Rows from block 5 of a small class-conditioned image diffusion model, named by matrix and row number. Rows with one number within an expert belong to one neuron, the router's apart. Each number is 500 + 40 x the weight over its row's rms, rounded and kept within 0 to 999. All counts start at 0. Numbers have three digits each.
After each expert's rows are labels from the 100 images, of 14976 (inputs lightly noised), where the router gives the expert most weight on average: "top examples" is what is common among them. Only what is clearly more common there than usual is listed. The data: scattered letters and digits in many colours.
# router: router (model.blocks.5.mlp.router.weight, 16x128), inputs 0-127
# up: expert up (model.blocks.5.mlp.up, 16x256x128), inputs 0-127
# down: expert down (model.blocks.5.mlp.down, 16x128x256, transposed), outputs 0-127

# expert 14
router.14:486424518561543509477516485454450532448527455507488536500480520524520493475473543535497496539527601520517527445543509562526458486462503465456460508527464496537524503488471519549473497467513468453609580572490562523487521476456525512530532479547484485528497463523509463468444512488451545489345378452464513504504528566551542538527457426520524479440465484486473476512489495494476456498426
up.12:534516529509508489411498430525468508523518528450489469515505472470478431501526472516412506478448524548520543570585501448493456471419552491533479474493489525446519502477456485503474519500467510447403537534531577450524525540446564486505480581478463577549556453494539530557532434519500492515446434421495509525488495468476493458514556503495514576516547422516502525557530494502490402528496
down.12:534517524491473520484502538551447430503466476474568490420493478500446547469523446468528540521523479498567499528426513503504480528469485546530531508501491530458514522503470452454538499512456495548578483509570532491515555482511532502556497480545433555455485488500563450464404477510528433485477539571464522523506516513435447456495482474500459475518459454355499509412500497430462435536580
up.13:453492461515475448501527553500527561518506545551504554432471486562523556579551471421464504439570455475500502497520424534439456476538504552522536467512557500501573546534508509479501502492409504518494456457431436477484496479454516560515544425506535481546515610435497543488516395536466509487490563555505496466545495488475460510483509531413477462486476524505492457483494482525511559508454
down.13:472414494509457454604497475499528474521450550434513470479555527515509572480504521441504490496543500497459498482390461477493460498510527452509482515531427452405428553547462495497434508531414534476507523502478560557427516496536505520474490574537545536475535457515483444528406549476493559496488529500492469521453507543569534475436514459472485509484503476536452488561545540438525510480519
up.14:496565514496522496488448462518497508512481518522383478494509531551495514515585528474500453441473503523527471479520445510474496541529548464538500491546471561506463513501455488428445553496485570497525501537460505470457552499421422499558457456439470493523563489527553556545564460542456564529533523549530443529470478451471520483502527561454442447515485472522463488437432459439455475409438
down.14:550482438468481470463495529506555503544426454543524440464445551452428543477498537532483535502483551550472469569442436525490566488504516532554508545539506450529453468443570477490509497551460563413533463521529537505489524478481520543524513489430533501487521485475468492389477482531473487441490472480567478527457565555488468554501455413481530473445543582539551523498511537499452529520476
top examples: white

# expert 5
router.5:551533525549520520481532485456488584468437520552451475479527490542543462479520452550546524468517535468488456442526433540434485473558457514510541488513528523524488515452417512486509460511506506634546474439441502519489407530541503519552455511467497483517573537506477495514531459499441570556610578506537507438542512512465511467505454512495500500574447461521458530533450509486443485508505
up.0:457557571532497544564501557544547470566550479442483447434469574460499546478462482470470525501489547469494485529454426455409484486498555497455483493539482504453531533432495522490536411497538433488542447570513499489507469510537481453519475529521501535392423489583515485444529496473509518531528527531534568541457512512527517554499513500510456470549515500505489559495512517455528492390465
down.0:522547468521514481460502484499499488440550480506553577482504526576419480562507442416460527454412526461495495464462457445549465505440538483481479428522531567468506514501515527462490551571610539526505575505525466469479514487456476517469420498549481531541549481399527500567533454535495527494495499554571495524565465519509526511482493527472503449505480462457507509504478610532474501490517
up.1:588468437430502466468497477543539483524453485498486477539549460486489484455502464574485519487474595556464477497491513472504541470484501577499533487441489466497469485517436473554465574493484481641501453531431575445470463499466599490589537445479529426502506498475511532515467472521514485509575512504572481563449493488540456446508552484505478490513554444525478447509501529526532506494507
down.1:519474491516538511512539538514507538428552502478550530497476480432450486560495530428510486568490541516462466485514457526533532497508494469502503463447515460595470463480550526517559469515496499524505519519499504470510488557504477478533441483516476433482470421481476473440471466517498421475574502496500537526500546483437589521523386426552590479431474476432551527523586537512502585543546
up.2:627585577471436495509523446504535490462497501491524540509458500487491464483477495538525534482431570567558590496553511498519520487534513498537441501493519549524526477549511522467491528493490540476409486532513479513554485487532489583473496442518536516531454498538510552484523465440471544496580492466396441494555476482515504501482483497524459515381480465461455469443439500531478523551543
down.2:579526491501514481457482494553497481492455450442524493464551503517521611505449483486484506527483560618584541512513533506526521533459542537510524413464447492447496505530517413471486547508516477465445490501504545532526534480505516439530461426565458508475533527450477470504424404478539486453528465428417451530491473467498465441419470541523498471458487541443486493520507530489519506525540
top examples: pink; white; orange; yellow

# expert 0
router.0:513482440545540488464508463478511507502534505469523499501523537472519565415517541448503553492501448538569451491453430585555500536476529479478581549544526527462536533535498504484543469503528513610520394425484544535522515516505527484497537513537486492510577512564534458503505507494448514551534595509424416432427540513471489542454513459465540504522531494571487450482502545515485517540504
up.0:466519504478470557517481463552527506601475497520506483531494550532542484478535513456421524564489530494446413504542529440482453561527541559514455518444480414512471458404442477529440566514389512531591496552513488440438540468528510481551489489524520497519473517524522559512483580439459579484482510501541560482509501486497496481451524480518446495495477495511478508492423554511549518514471
down.0:535480495467425541536489518492525461518538541490521541475552522575475546560463501547549523462508516464477476522430485465455516438436514477529526490482501574553512418501463519531489534479509450548513502463481438542488539389504494562473492482429583502450437502494470437485463556517510535534486543556529520601481552477555547565498524514425452533474557562515505471495560525446476524514526
up.1:501454564453509481500500470481454474513489558455385523457505548559452480479440526559536485535593510519476515520513511551409540486524516499543465514542484483417567421434503547458440487502503526474478521525496514479529475543464465550537515597474517503552470453494494552541499477475480553504494460454482526610510512505590514492522518527464455467505527497580523542545450504453517560470471
down.1:513467477576536447512534529515544542400505521530468550568459547468460448576557498501481470502440547508445548498568490442556452557506508480476463476574529544525547537564516491511457480573537529467521527470531447502530481454522525495504506509563450538520495433419521493505551472543504531440518601474555495504565552501570527495473469474468505500512543500515469523489542513496433469493411
up.2:540530446473450485557522470503540539495468539531485552489485481566475483520488454473469493534514546471517504531511463499464458526493496490538506488594488462502511550479459529517459505522453512477490510536511426398520478479480530515505538532492503577521527563498585499561531558536385576551522464493573516502536461534491431485544524515484356417507447472510561535486510528554452500445473
down.2:470417499559513492545533504519462528483469462520435483549492514471496544574592416511421503500507514485571452479534514481529540519543453467557538473544456503456452453479543482535498488541544560499448533488432466539476426471512524475543502467490533532499541515554533519487521548387462534526576493608546545560498488506498568503446498416568476507452522511515483508526471461522494496491493
top examples: red; pink; yellow; white

# expert 1
router.1:457541487494473497520475514518486540520492562421528453461542518518427520473518557445471558497486452499507530523435436561471430467538505493560510460479508570493503585570507512514495489530494525431487387478472441472474473430497495490520487481457468531546510505421555532530560446489456511533526523591553521520578548521462522515536527505460534512517457540508450472581467510555545467473431
up.0:491512546466511536500473505468428535495462512557475474479500491490436533497539501469477505505393509513471508552545454434555471484458513509538479532514530525501473446517488476440443509467441548504534484516457441566559540515501573577469467465480521476470445466532560490564507504560442572528471558495502503561548522539506427473524500517529461410506550581554524536535464607493511461469435
down.0:503541485604522558566499508523560481512484572443496528509529426495533487451508535536554514495480504473486506559458488523482484486464456522471500495476488349513522476481390504514489424483478485469485480447494543516500502476525505454473494577448489493523503540476576518472491476506480552439495457547511537517467501493527548499460553473522600610462513487419497492515534469443439491432502
up.1:512472491524499515486449501540461499516448509509483522469475529506473504479524541511540509521616455546452568514548516436487475491512495462512498421478489560538488471431502480501456557447503509504492521560470485465544464487466522473511566538515436373541463522502592493519544494521495494532530453480497458508527526482446492548461442451503622609464468466525457438562498449513570456483500
down.1:511412546535500545489504462508515487565468508567478400450478486556459426521488478408480441525464546487491503500516492447482529549500595526540512507461485466507512489473491446481535502501497465523494557536475487479507474471509488498564489484530525598463417537505452501514514428469393563437485496424498517524541512396561482502401493563504480481477470478498443530533517505508524536530500
up.2:532480403522495424499502481481550456513455509464520474519501475510520555419540567547441558493422494548493501509512560555544502468494494470477426488437532505500507580500482519477519465478476496479388485508544597563550539507519528479513544522484519533535554456514525457510535481538451496445572507434374450489479572531489496512484581509435502529483490547508476491492444489490514493478511
down.2:528545568508471463554530515509556493473444474475499519528533519489563530531510403418515517525488503457512551536507510534443543580487484529514494528525489505543490439519504507472495458501526511514453494479480552491558432579495521514477535509522530492537565420552452507458519501506540496476578517452432420390446487473480478542553462479512487572419508481612488517473487525521508553518421
top examples: red; orange; count: six

# expert 7
router.7:512479495547552467466444535477538511550512444451500503575505423482470468475521479457446491490497564496488446574523495451418514521564430499490544459549498529530471567512472507512458463552519541583567553511489467495533505552455546549479441610474478460526461459398545530529547485474531541523480488554507480543447524479453534455534535504491494541439547525480497503448563572480489482505504
up.0:618517442484493516574524562448587479490569530564465535492535488492521530509556536508536492466501425470581422471507504546511522502483523470535471542530442492533512458482509576481480506485506523508505493454482443508510453517527450555518457485535464492534538498442482471507533468450488483479428455503454531506521622463559494463530487533461503546450507558561546538517468535470516609510463
down.0:425523484526476492467504475453421475566485448415560521454488462532403556526503600475477424428503501511539531523543468463430417539451497411575521539541540491556479501503516474430503490556524421446502477477489521503503547525476434545484520532495531497531481491503517471532506471449546457489436478495460457513525452499504498565452508492545510499443457507481509487470487524462474545420523
up.1:482499542471460491533450522472422555550415532523430498499436518444575579526511510452502476514442479438475495542525480439548476496568505530524558518471503559527539470514438499511419546446508525483497448443426500502529488547463571452523516528446554521521547480501469505535487526515448539551484542494458516515455484507519514496505582489512481538536546513573478542459374516535492512439472
down.1:510548470552438508466405490521542498502512483443577499521511476507538533554497426512485550483601450544514498540497462432475435518514468508532553473547499527458486494542455471530444462529492485507519536471487543496494511551523523511456473543445502433511459487575601436532505469498499510437449493524520527498480480516425452531454363451475471426528524535559544534500490478478561506519489
up.2:544520414587536512608451486468534486481537430510486483426502516463433499519534536566512510517533573507437480520518457532522532467599469488461438539446482478484493480553407505499451457470508519403464506526522517487547542484552548507476510516493519461544533484502525435481510497487450525484507557562505489459447486502444483495532494574527463452579447512490534511434426471497497547496483
down.2:477486491448447514548504506515463504482528505486531538524456551517519538558551486400530490472467536564463462475497451576501449543494523419505511514560471502553498505501546469458536474526495513508521527470563510476495386467504457501492499537515506443422499525485562507521491577512578482479515447505488517561578547513529465499504513405524512585424430451535446467500566482476551542433469
top examples: purple; black; blue

# expert 15
router.15:404598588479577565436538494478489495500475473445476542498513493479446509496488504469473481514479347346431482497550556524555486546478537568510526456526526447497474467518525522523526468489537544460469481528459537477524513508507539485503488482495494512535493503448478513477531550532504574459555544526550462507516532543493523536501513476535522527440490483500491465585535486517455516512518
up.0:522341371440526518510524514563526536495491478504515507476476520494498542444483500512501474511536711593445375431449502461536484492537539529471520487464497532495540520532542460532509545538464462469486495546537503483493473515484497497503530490533523478506459510498491513517504470475540478536531473481519472479528461438542489497511507471549513488508518516507504502479531525480546507510507
down.0:469394475528428419486447505457511453509552564523470450488521429478528448428473574529451442466524635572471516518490462417486527516557479473441549497479505469532496466491491513534473545527469452473465509485519465493436517543498483534483511555473543515473538471505503449534485496438437519542492481480499446535412469529553516466507501445461545509480492452510482517580506464449506510465507
up.1:533494429459484518507486439414449533451585461517462493494524521551502525523524471500529491472547496475553477526517500535491511439574538479500511507473491462518474533522455515528434470508523488481594549534472476568405493487549510573440529532553517530468538533547471557542589504490487532523404487463432551468535528508451414560435516526518490490519477461522506429509506551458501564468450
down.1:552535494546477523508513519490499506501588584551500534479504507510436446496476478474496479567450558506463554458569523517562405527565528465553488516571490470432523466517551467479445551527588523448488555525494546529512511513502456493531518483492543375547443497477485485506468466542519494503476421487495539515540525460485586546566492548516560518531513444506568543482502551465471521511471
up.2:557470475473502440529464514502491513570524533451498516513555489505528518542471513431448501488438523482482475503417459513520519443480527513501463455531536529531485443475505530447476589457525510550473518567457474413520489511449519528529421453535558569507561481524506545479552486498413577523490481456404499558530503527552456443455485520467430475462530499575490496489452564500480499465412
down.2:482469545510469521515511467471499552434501574477530509482495464516528507547537452448497589515458466464418487547491522483483480516487422509561532494516525503449452565525497456403486443493539564539502512452496538529502522452549528516475558472557534443489402498559505388494487484527489511485543534492481485513489531452480572489546529523490561526543469522494591431541489542421433497521453
top examples: black; red; blue; brown

# expert 9
router.9:487488564494452513565440552465436502503452577454538472456545549498511454529519495485548484426494487454469503499483478573478443482509458483512462462462546516504443514441522523506473456429487539556437474502576479498537452444501466526553565516471539509493602543567500467470475514599462513498514469512455499542509514519488503496468419437462405533503482492475438511566553493565484477489540
up.0:532525460459414502483486468528577486545492488505477507465505466512431553483514555523452516519451454522488513496528529477534499468479533505449475518437523439553426519501482483420479453534494521542546465492489504505488448559505566517555514526485483536466475561499489539588502475482459595564448488483478530524504492480506521541506598483415469518441427585538539514507478441537516520411404
down.0:463570485461470468541509483474563460502547491475497513504540524558497522474517404517434509555479518493562536542573539467422443518512480529558494454498454503419507487437540501521567450473524548522500509507456515536482512475585507502534498470465508421566561503470450542564505525519452538535523485423600486496547512492459474401491484453478492475523491472551526454497567543559521502465446
up.1:451542506485475444526450487546528614535449481464460536460478468471473458570451552451449529568539453538428547461525528502503560446528529526486428494405544488515515480489417540500536452482442505483524425478525497474567530561531479468536518503443457497541528442540418530513481571556482526513532457475557462459502516496517545472522520531466560509491490569511529541483539503539498468532495
down.1:471590525535530471493453415535517416509484501450483501530494527468460505477501477434446541478475479473560480483535536529529517470523542443492482471524504517546551566494444431564515531570495477474479559519530495481546475518499482496492504463519405546550439533415496525555479487500497565447469495561484557539528478504401474417439573463497556463526503464511493548480519592498478479447490
up.2:479486493536485519501515458494560549602442479518493416564474515442510522503554474515508474429494539456473483520518513448487508475419505532499465440489525530488537427472501523491528512438458523469541504537517561521520503497512496580500517549478497528469509464530434483519467441476504500524413471587478567477531373396498443483539555497485396526473447526549529482464517528471522476519473
down.2:404485525433518437460462444432451434440550542515513505540535488501556525452490494542523492504522521535474578549498418479518476533539547508501543504559528466504545510536480498461498477516555437487494502447482479434412544444487560517507473514417567507436509407500507443488473508503549460456524567505528480485446466508491486520512458449479458510519529517495526435469496478403550548455529
top examples: red; orange; pink; yellow

# expert 4
router.4:404428495403470432497450454519466504458539455469537530505480557548500478472482528532470522515484631617597584523522545560564478469526524549586462543531533544508506497510529484473485494527514506460542477446442435531445476551527554471525477528514475460535517478524476504485453467549494541518511524543495463531519535485499532499514513479563527499519447507558529508490467542482458519511516
up.12:512500521506527549465498506574561486493519543548514406488510527507498563402524600460511518513479489388452432464502567516479533450486496511469554553521501473447415514450450476499471521508494518556510519497457468387458515484495427500582485476466467507465536458483501539514497550445482485522523580584556598563535485477508480458480507489500513517516546538499531527514521500538488479501514
down.12:507484470446503463474495411450495517421551471488499549552511511419549498554431412504510475527478575553497476490470466557496487479489452494515534583439470565510513438530515487523479483513566509544534518446424457440418477535468475384487474450453456474499454430501453476475481484470529489512523528569570520507528510482530545486541492463532493509491517514458504503506541560503540587519532
up.13:510504505525543537499480516519503465526535560475490572473524519492453531498565503454454443529562456507471507502503458496410485448643524522530492516462491439471498494452530510466412565473498545495497464502538424453477464557494538548440477519473521495518572500471606556482575505520473519532517484515494482465500478536497457443525544501405536537444408490548535481451509453521481502443496
down.13:487479526492476497548503588436511523500535531455472473539510474497484525502587509507500546553482498570481541507515488514545519505412542453431497510565465431485541451439511493462500435502500462521485477478473579503506502528495504485550447580506523454441602386533503580551476488454461525497493578538494525484517493482509582477469445432470504568464542445537493472510488495502583464500487
up.14:545549514526582439536484483544510465471494448493487553512490476477532444477519467527459441535512500470492524476529472524458472511500553510469540491495516504438494549455446527467471574530537492539510503557514537510602513523549526459528477481503458498583544440483585509525459439508496567501551544561567417514438491491507509422517478538459490466484411538499402476468487486610472498470539
down.14:466516543523539459540506497491448513449475520444490552539524459540465576452543551404510538536429480521502520522561447576576537556506479497493552526534483448512439494498508508515536500489513498460472505515507521539510481559499492534514438536562503504447513488496492623501477563528486487453490399508434491531442561509528560532434543469476518505469537536482456482496545482459577601540506
top examples: white; pink; yellow; orange

# expert 8
router.8:490470489519570604460501480475552559520540512520540463537486472477395421489524522501450538494580490504537536518526530447485476548492429504535557494461520503447458485464492545426441458492530554503542488514428462536538560533437485565521452578468421576458472507493466478481541447470485486484501487501546510442522489535506475531523538515596539561506491469471545513527466483504430461518479
up.12:594443468469521530538593529435494556488557553548499504595549541562539455474517568500495497508560543504502459516534465500527458538496478454572455509491522524564511484551526536475522465517515527432521525516501490553541497490503532528471421510564457420481469552484539500459471471540538465505399451443425507465466510456517526474510513529531430418513533458488473468458456493561486502501503
down.12:520504487533522463502499568473430529457533493514526560499451532504446516495546495525509517515459511556476500440505474527518433516577461449455518531582535433458547470559531449511540489465515528461542459482584523538487447464557477426492513519508466474507602483498541474509473581541570457532435459505462526491511512541473516495566476488499419569563556487481491493468610506447506500441481
up.13:463529441479560537528529498490519541471466550506499510487574572525547485580498578502530535483484560461430420512458453454556459517535563504565452544574519506532470514468494494439480469530527505575511524538402482475532519528483512484540480422517447504555481531521455463498466585442475551490462521511517554554461521468490540458502490512419463434502472525514506555510485489490584547543486
down.13:515519475467480509467459462464485523521507491498561600474530480492514522504437489568440494448453512442534427442532526479483425453533506468552472469527541523452535543570492444536543485521489469543438426499536520592570539478559454504487597447521500516567508528463601533481490506488550447502454523451461500488446488533528569520427478509518528504532526482501528495506488537474515416531544
up.14:472458499547506478465391517477517521533527429492438516545525505524543509492532547479535568506437485500454495463512507499524513455502463483522536481469580491572468508521455552476507529517535511460500493509448464449553456454548470567527469451531555543524440517457591532531507486566495512437522477599601476438565453455504450519429532494477526500492526519556494508442474505475450561444456
down.14:471587495515457517480465511421477461546542526498483535507457482514513565508482466495521485499491514523499493543492475519457504521520411580503492573557563490545640518509442459468523488505496458437525492484488448451469543548484520504464438450499526498570516461494443544488447497467490484588532531572505539506525445540407559479487519451432509565488456512522555446464466530533531517559485
top examples: count: one

# expert 10
router.10:433451500498468496442451414540445478476533566479522502500487535523552524508479495467482433476517577585553564579487535525497519576542520482526438480493525555515532499524453529504542486515534460495494527496492516500489516479505486472440539468517532572550503566567501509524540481548540580535549483545494463531524474560434402517493491541404472487452484533554470504571471558479465544499435
up.0:549552473522446536546461520501512471500524486540463508490516476477497491519490514504500502507490581539481465553477404559430526534530542484553555522476470492500518454473449467512547539473520570473501550499451481497472460542564503478476474466562466502479520551426493490523558528501430488486482471521492576572559465526446492491512470578497377395577563445495564496425469542471507537491480
down.0:534526458467494445470505505407491488436520549504563598563492485478511500464436475465543521533481513478532521436488477561514474554546491447513502504514516434470555493485461518501514521486521500533526482476517479477465477502404460522491422507510555497475435444481513549472421429549502427458491447526522490525533508516568533564507441493452507425522557503467513560439529580458468521521599
up.1:491505500515485502502471523526461466554523525512461492540507533546558483456472539535574501465500521476425508508456555477508448487512580530500480487463554494515463528457483451510402479494473600461504471526457532471491523557527517580601439511535574507501451457582531467520547454502459526523454466476504515450514542500517487495475512472511552482495479522558436579510401565520477572453413
down.1:496453539503465471642517456464498525496517515569484499458551458493450535466451553525450422455554466485619495503544488454415561522488489456481500503495604526548581474528478480480561466487487493491517497557512451499474482538513458475498502509464511573519543505490463545498499471529482491466453512499459457536463542566505530503516497501495510516532555459486434489464375467466508464460528
up.2:457471523485528523529482534559469459495526518486492543408519546506518494557448482523529391461565549453466537492465479523429527537470436448533460504542490513567543458492482505452428492488509498549495401435548402555505454479576494495403542506534474440531493525522492449505567539508474528535603580570546465486536492514478503523509486503463524485520485486521522507514500555485487481491489
down.2:472481429524488432465435495499468419472431539500506540457504500526503477536514524464496587552453517501473521511539497475536489513543451440517505550467493434518472529490480493568511586521452536539492504483512472533494468476461377498491474541487490489413546432535452479541479573472546419495510478492464474543472472482485572479517533464436466519530529529475461537568534478431458467509607
top examples: red; orange; yellow; white

# expert 13
router.13:571505512561569513496488516504486505500474429550469452410430431500497514487486559546445467543534517489474506512494556464517514548473449465537459474533508576529479541464500533463513494506572481404475473547528503437539536463480464483490509536469496538530525491567611532481489526528523476506558549563535507590519453547509541528570429482535529543481440525500530525495417435525510477482548
up.0:554512564546485515545537409427500509498453536526486485532543526528547493541454485552487539520497462490517519589483542510488534477579514480542476451450499483466457558474452456447514517540488539530516546551492564453451481502495520513513519587478499539487489447526523578558466436436463539439480535481519569468492466441488515526551612508519593506528530497570544538538477456524485484536457
down.0:455515523519431430466501556469481508544502475499475469497575493554495512494551474476505483547512476443488501437447508462501481566537522487468479469532485506486541453464520470415527521537498440535533534510523525502484478512521516516518534513519425565469488590440490456581546532467477456432470443489555470523408472534399514557542499450563569538517477520410425503570455467475507466522486
up.1:482534510547549413508525509465538460550460551501541537552452580537541428540504540491481520488470433452542439451527439458439471493486529521461535501534547454500501420521474553498451539551502539570521534518506485407521455491493562548486482496531552559539447503457490493512576436494445539497498491584448518453516528494512483535533459546535485424509502443544496492481477488531519590496454
down.1:466503530518472527568502537481497507495459489434544545481525501577482617497509471461556563489533416492471546526500516509437495559460498522523542521518523468527455538518427452527590502455416511548560497444498528565395480484497472532480526548541561493453498527537432546451445511589504478496459536489464501521493542536525508490467535483495479486493532457508506477542517589479451544427508
up.2:584457532525466523537472445440558488478443550575482573464483533480438526421506516543515506439442519516422478497478482535547502509463427407507500495502488488489530478513459523479487519496536498510591537530539463455492497493540526520490531464556514538509497521555551445491550532508469518473505484532509502613517512508520455486467521456514499447468471633487464452394473558535541516491492
down.2:532496498470513455541484534481426477457574524408516565500478528495483500500536472442510554540460494529538508535500471598499432547514461455498501547549595492531456480497502531505535525496484511498556508468485520515470476478439443517517508597539551470450515483534504538489463502552546455473494448508485503491535531523580539521569484482554445543469581496527480502449554498439392591454465
top examples: purple

# expert 2
router.2:524488532460492454494528539494537452538404420508544455491529422443485538500407548492489459483509493493475430475499469542454492513512476529494539400515519459485515465550506534535444503585494478563461522458465511499456431575522504512496488493479477439554446440467504480537563472449451494428577509462500498397471524497527527442494497537501515492444547451467517586461520535493514541531514
up.0:463459451530540444525508471513433495528520500494495582490576464561506445540525576529442486457563434550505426478542492501512451514500478513432510464488497493512467482478474501473523589531537484522489450481487466522521487522531487485493536491503448537556482539423530466558537525565400471566498494539481499555558427482480492517488582553456473483561506601556511502558423510504457464508486
down.0:497503493584485496549516510493543551539478497496511431447549537539500536555492462489538500448524488438439535477444527423489527548476560433509500541467473488434534554484432493467496443498491519482470466463501511497489485431417556558505402512468562512488478467552499499490493567544440518474476490511540528539463535508508523525549494472511519463521573424511499444544437450484372522456553
up.1:605540457513482484501452513527480482560475531622473459503528459536585471516510532460496448441567464578505483522525483536440528503480563505548511509519514529495480522483502575491525424545524489498559512502507473503517534435505476523483565483536484484490467525530540430526439540495482418506426544571479547462522487500521459456567521527489471503519632477507547504526487440518428506511492
down.1:576493451513441475510520525516440513525498535490518482535460530499437515478515518564475463479450519594489543482513510502532530518530488433495477611456439522467649553438458441501501508494485520542527427458538532510557508484496510497473425508452526488454484531464548469537420507495510501475432524533466519470445416529506435506441511520476466513452506540480465501459509529399481519483530
up.2:507547521500528482515472452584490522524523510512501501500470542546450476475491524461454541559525511499527546524558549492557463469549539470512457481493531506536417541437467513475479485505503532509513418471450488458537484513503557531481492514499554449516474541463496537554445415468456589533477546511555539535467492597466476502510546470505485458587502526572538524461381563470498443411536
down.2:502540504463452489435502496472433507537542526536472523515469473512516482500453516481540496562470462521465502539503558489534547494489449478450534505469499548466453479620455477510514563480567483426450491456577522483431535490403522499559438502526502497436543524506432449456450495450434565477555472483520394511517577469476474533471544470520483547507562529548479518539558549525469478481515
top examples: white; pink

# expert 12
router.12:503471499549512436434523510512558572526445489498522456527557507520486575509465506546481551550510495541453492493472516548558485476477465543482485462504555480497499503566506498512419512469498539518601538537556480495545473487481467490487455486469487494537532490477579497527460404498453456480351431438522476556527462553495462486459496479545583475514415530515526463471501535531494470563541
up.12:525490541539519544433556541523473478593531488445523459478548503548478480515465515551495474558521546515509476501477529538492493527507531516497534509575525479488464522510561542537507502481454537373465469558529542450410510493531510534490411537470513516471508493469515488457522437438516507443466444416462499549465525493525485507477581565554541547512486473508452443400483519562495544428519
down.12:480491532505450538527537577466443498525544458509532518520506466444535587460540477448542477442525496488528498463534487580532522544447481557530511489575508544437494520545587499513512418521536447483522514522578571471519518518511435470563499524545519493515613492496587508496487511503553536483443504499469493508526516466464518500584487467482501562485438464497545490475587442474563515560498
up.13:535526517517491508512450493523569477538498517536458421517525473476482489534512547469524423452555508506565437544418532482440513449565505506511487468485517477467426481460500522429484422501513566521557456469428510437505558491545522530509509525475436449471528469436528573545496425571442498500512501454472483516482552552506574449546482554484455532545512525581491518481471480544536566480448
down.13:475489453508551511567533523524568469405505492472540566508522460476471518547518476459495525483530516463465480390496476496481470484484529501462504512553417562518470479545544443479507490504585491534443460471537535524519611555585467451507552488519466475604439494408489489472517447510505536519483536538435515469537561502498578492496464528564556519503523520436504518501468537483511487535504
up.14:471531567533503441555466481536549516533519514502446427534539538518507453519517448438526563464496516440492514481491540508536484509472525462530546483455529513504486508457524456456469482505484450469563533486499462486516529509395463473505542568564483453500477533460467539572494506495505667592522512505491449524484491539473496514540531424516523557512476503547452547489498508499521445447388
down.14:477497458464438499475469450505442533560548550489445487505519471431539526521550451457478434439526565441499497518429460529563476491443455526466464452542468509453550588535486475528543519475570479535502509514528514439567536541564534510517460486506516496602469520563424501513510479555518543508461540472467530450454419534520511479490502491518471481511405562539511477521455542497511464543553
top examples: black; blue; purple; brown

# expert 11
router.11:428408514523519509465550495444440463540459469470452498528504468525555541562530494479526512507464529460480453525527521571550495486480463474532460489532520493482442557426500456496547479487456510471508511490505484505480502420487432460482493494508544560522561510525536491516583521481506576500510551450510490536525462509444495487531547422459530577449475592576439528561479488447455448448406
up.0:520589470535492456419506498454432548538503561413558455492488468475423473554450519486485433472501506497553550504469467511443442477566514437477436496543461605529499520483493531510426455538510502530517561503557527529508409529449489554486467508477501464539455525560538512499479514458526547511440518475533486525550506482563497549490503562536499545474456537503434490514448431473520539477494
down.0:495505512484437526560514563503489473532445476544470516503553511583498523484527463444491534450482482544533488556462507526566543583498540454459472507495399535420467471545480514538498519521615527518514587483559528477545512482483463466449446539519523581448554540489430496544522470540588520443512528516453524496524500444468458465480556495522486525498453500452482436500498476517575509553516
up.1:349491552546483499558491482477545513490522489515520592554492584458523568514495456519560443499483563411390505514471478485496504408519530485474474533481508489508506523481488497491469543459550548536529503472484467518502471562502455571511455512587479440559507469524469508510430546542550460467548492518528451485579486478478458434533504474537532483535550465508492485507542456479514495523488
down.1:466492477441427506459468486473499522496530480493562447486446463475578549494528580527510505542521499554531535489432534541471447527552435470518489504518522569475501583512492468506394501476463483485498509479515536553530514475546566469521542492450496517559487480513551434543467568485507518534484567516490458512419424498453474481416504451407500495479427540463576498468517457479501427509528
up.2:541492542471493433485467494520465522536483505502526489549530541547528526426501505538514491508598431579533490470396425490470472549572578511480526497474500522510425472515470480500527508479480506542486484408496473498552489557463505542473547517460579446535538518468528548519463432565436504599546544525436467509481426506461525453451542464509481541483449509495504519504513450483510496496420
down.2:501436506512453440464442469467539580441431455578487479523503466471483463479518519495553507493494516461478501509491541466497502495392508455471514579506407525472489504500524570512441502507504505518508473512401544501509451569497520572548415599439470531506518468539476564460505471395536504493536518506532496488524566427553440563507494485513518520484480532516475493498561511493515463513443
top examples: red; count: six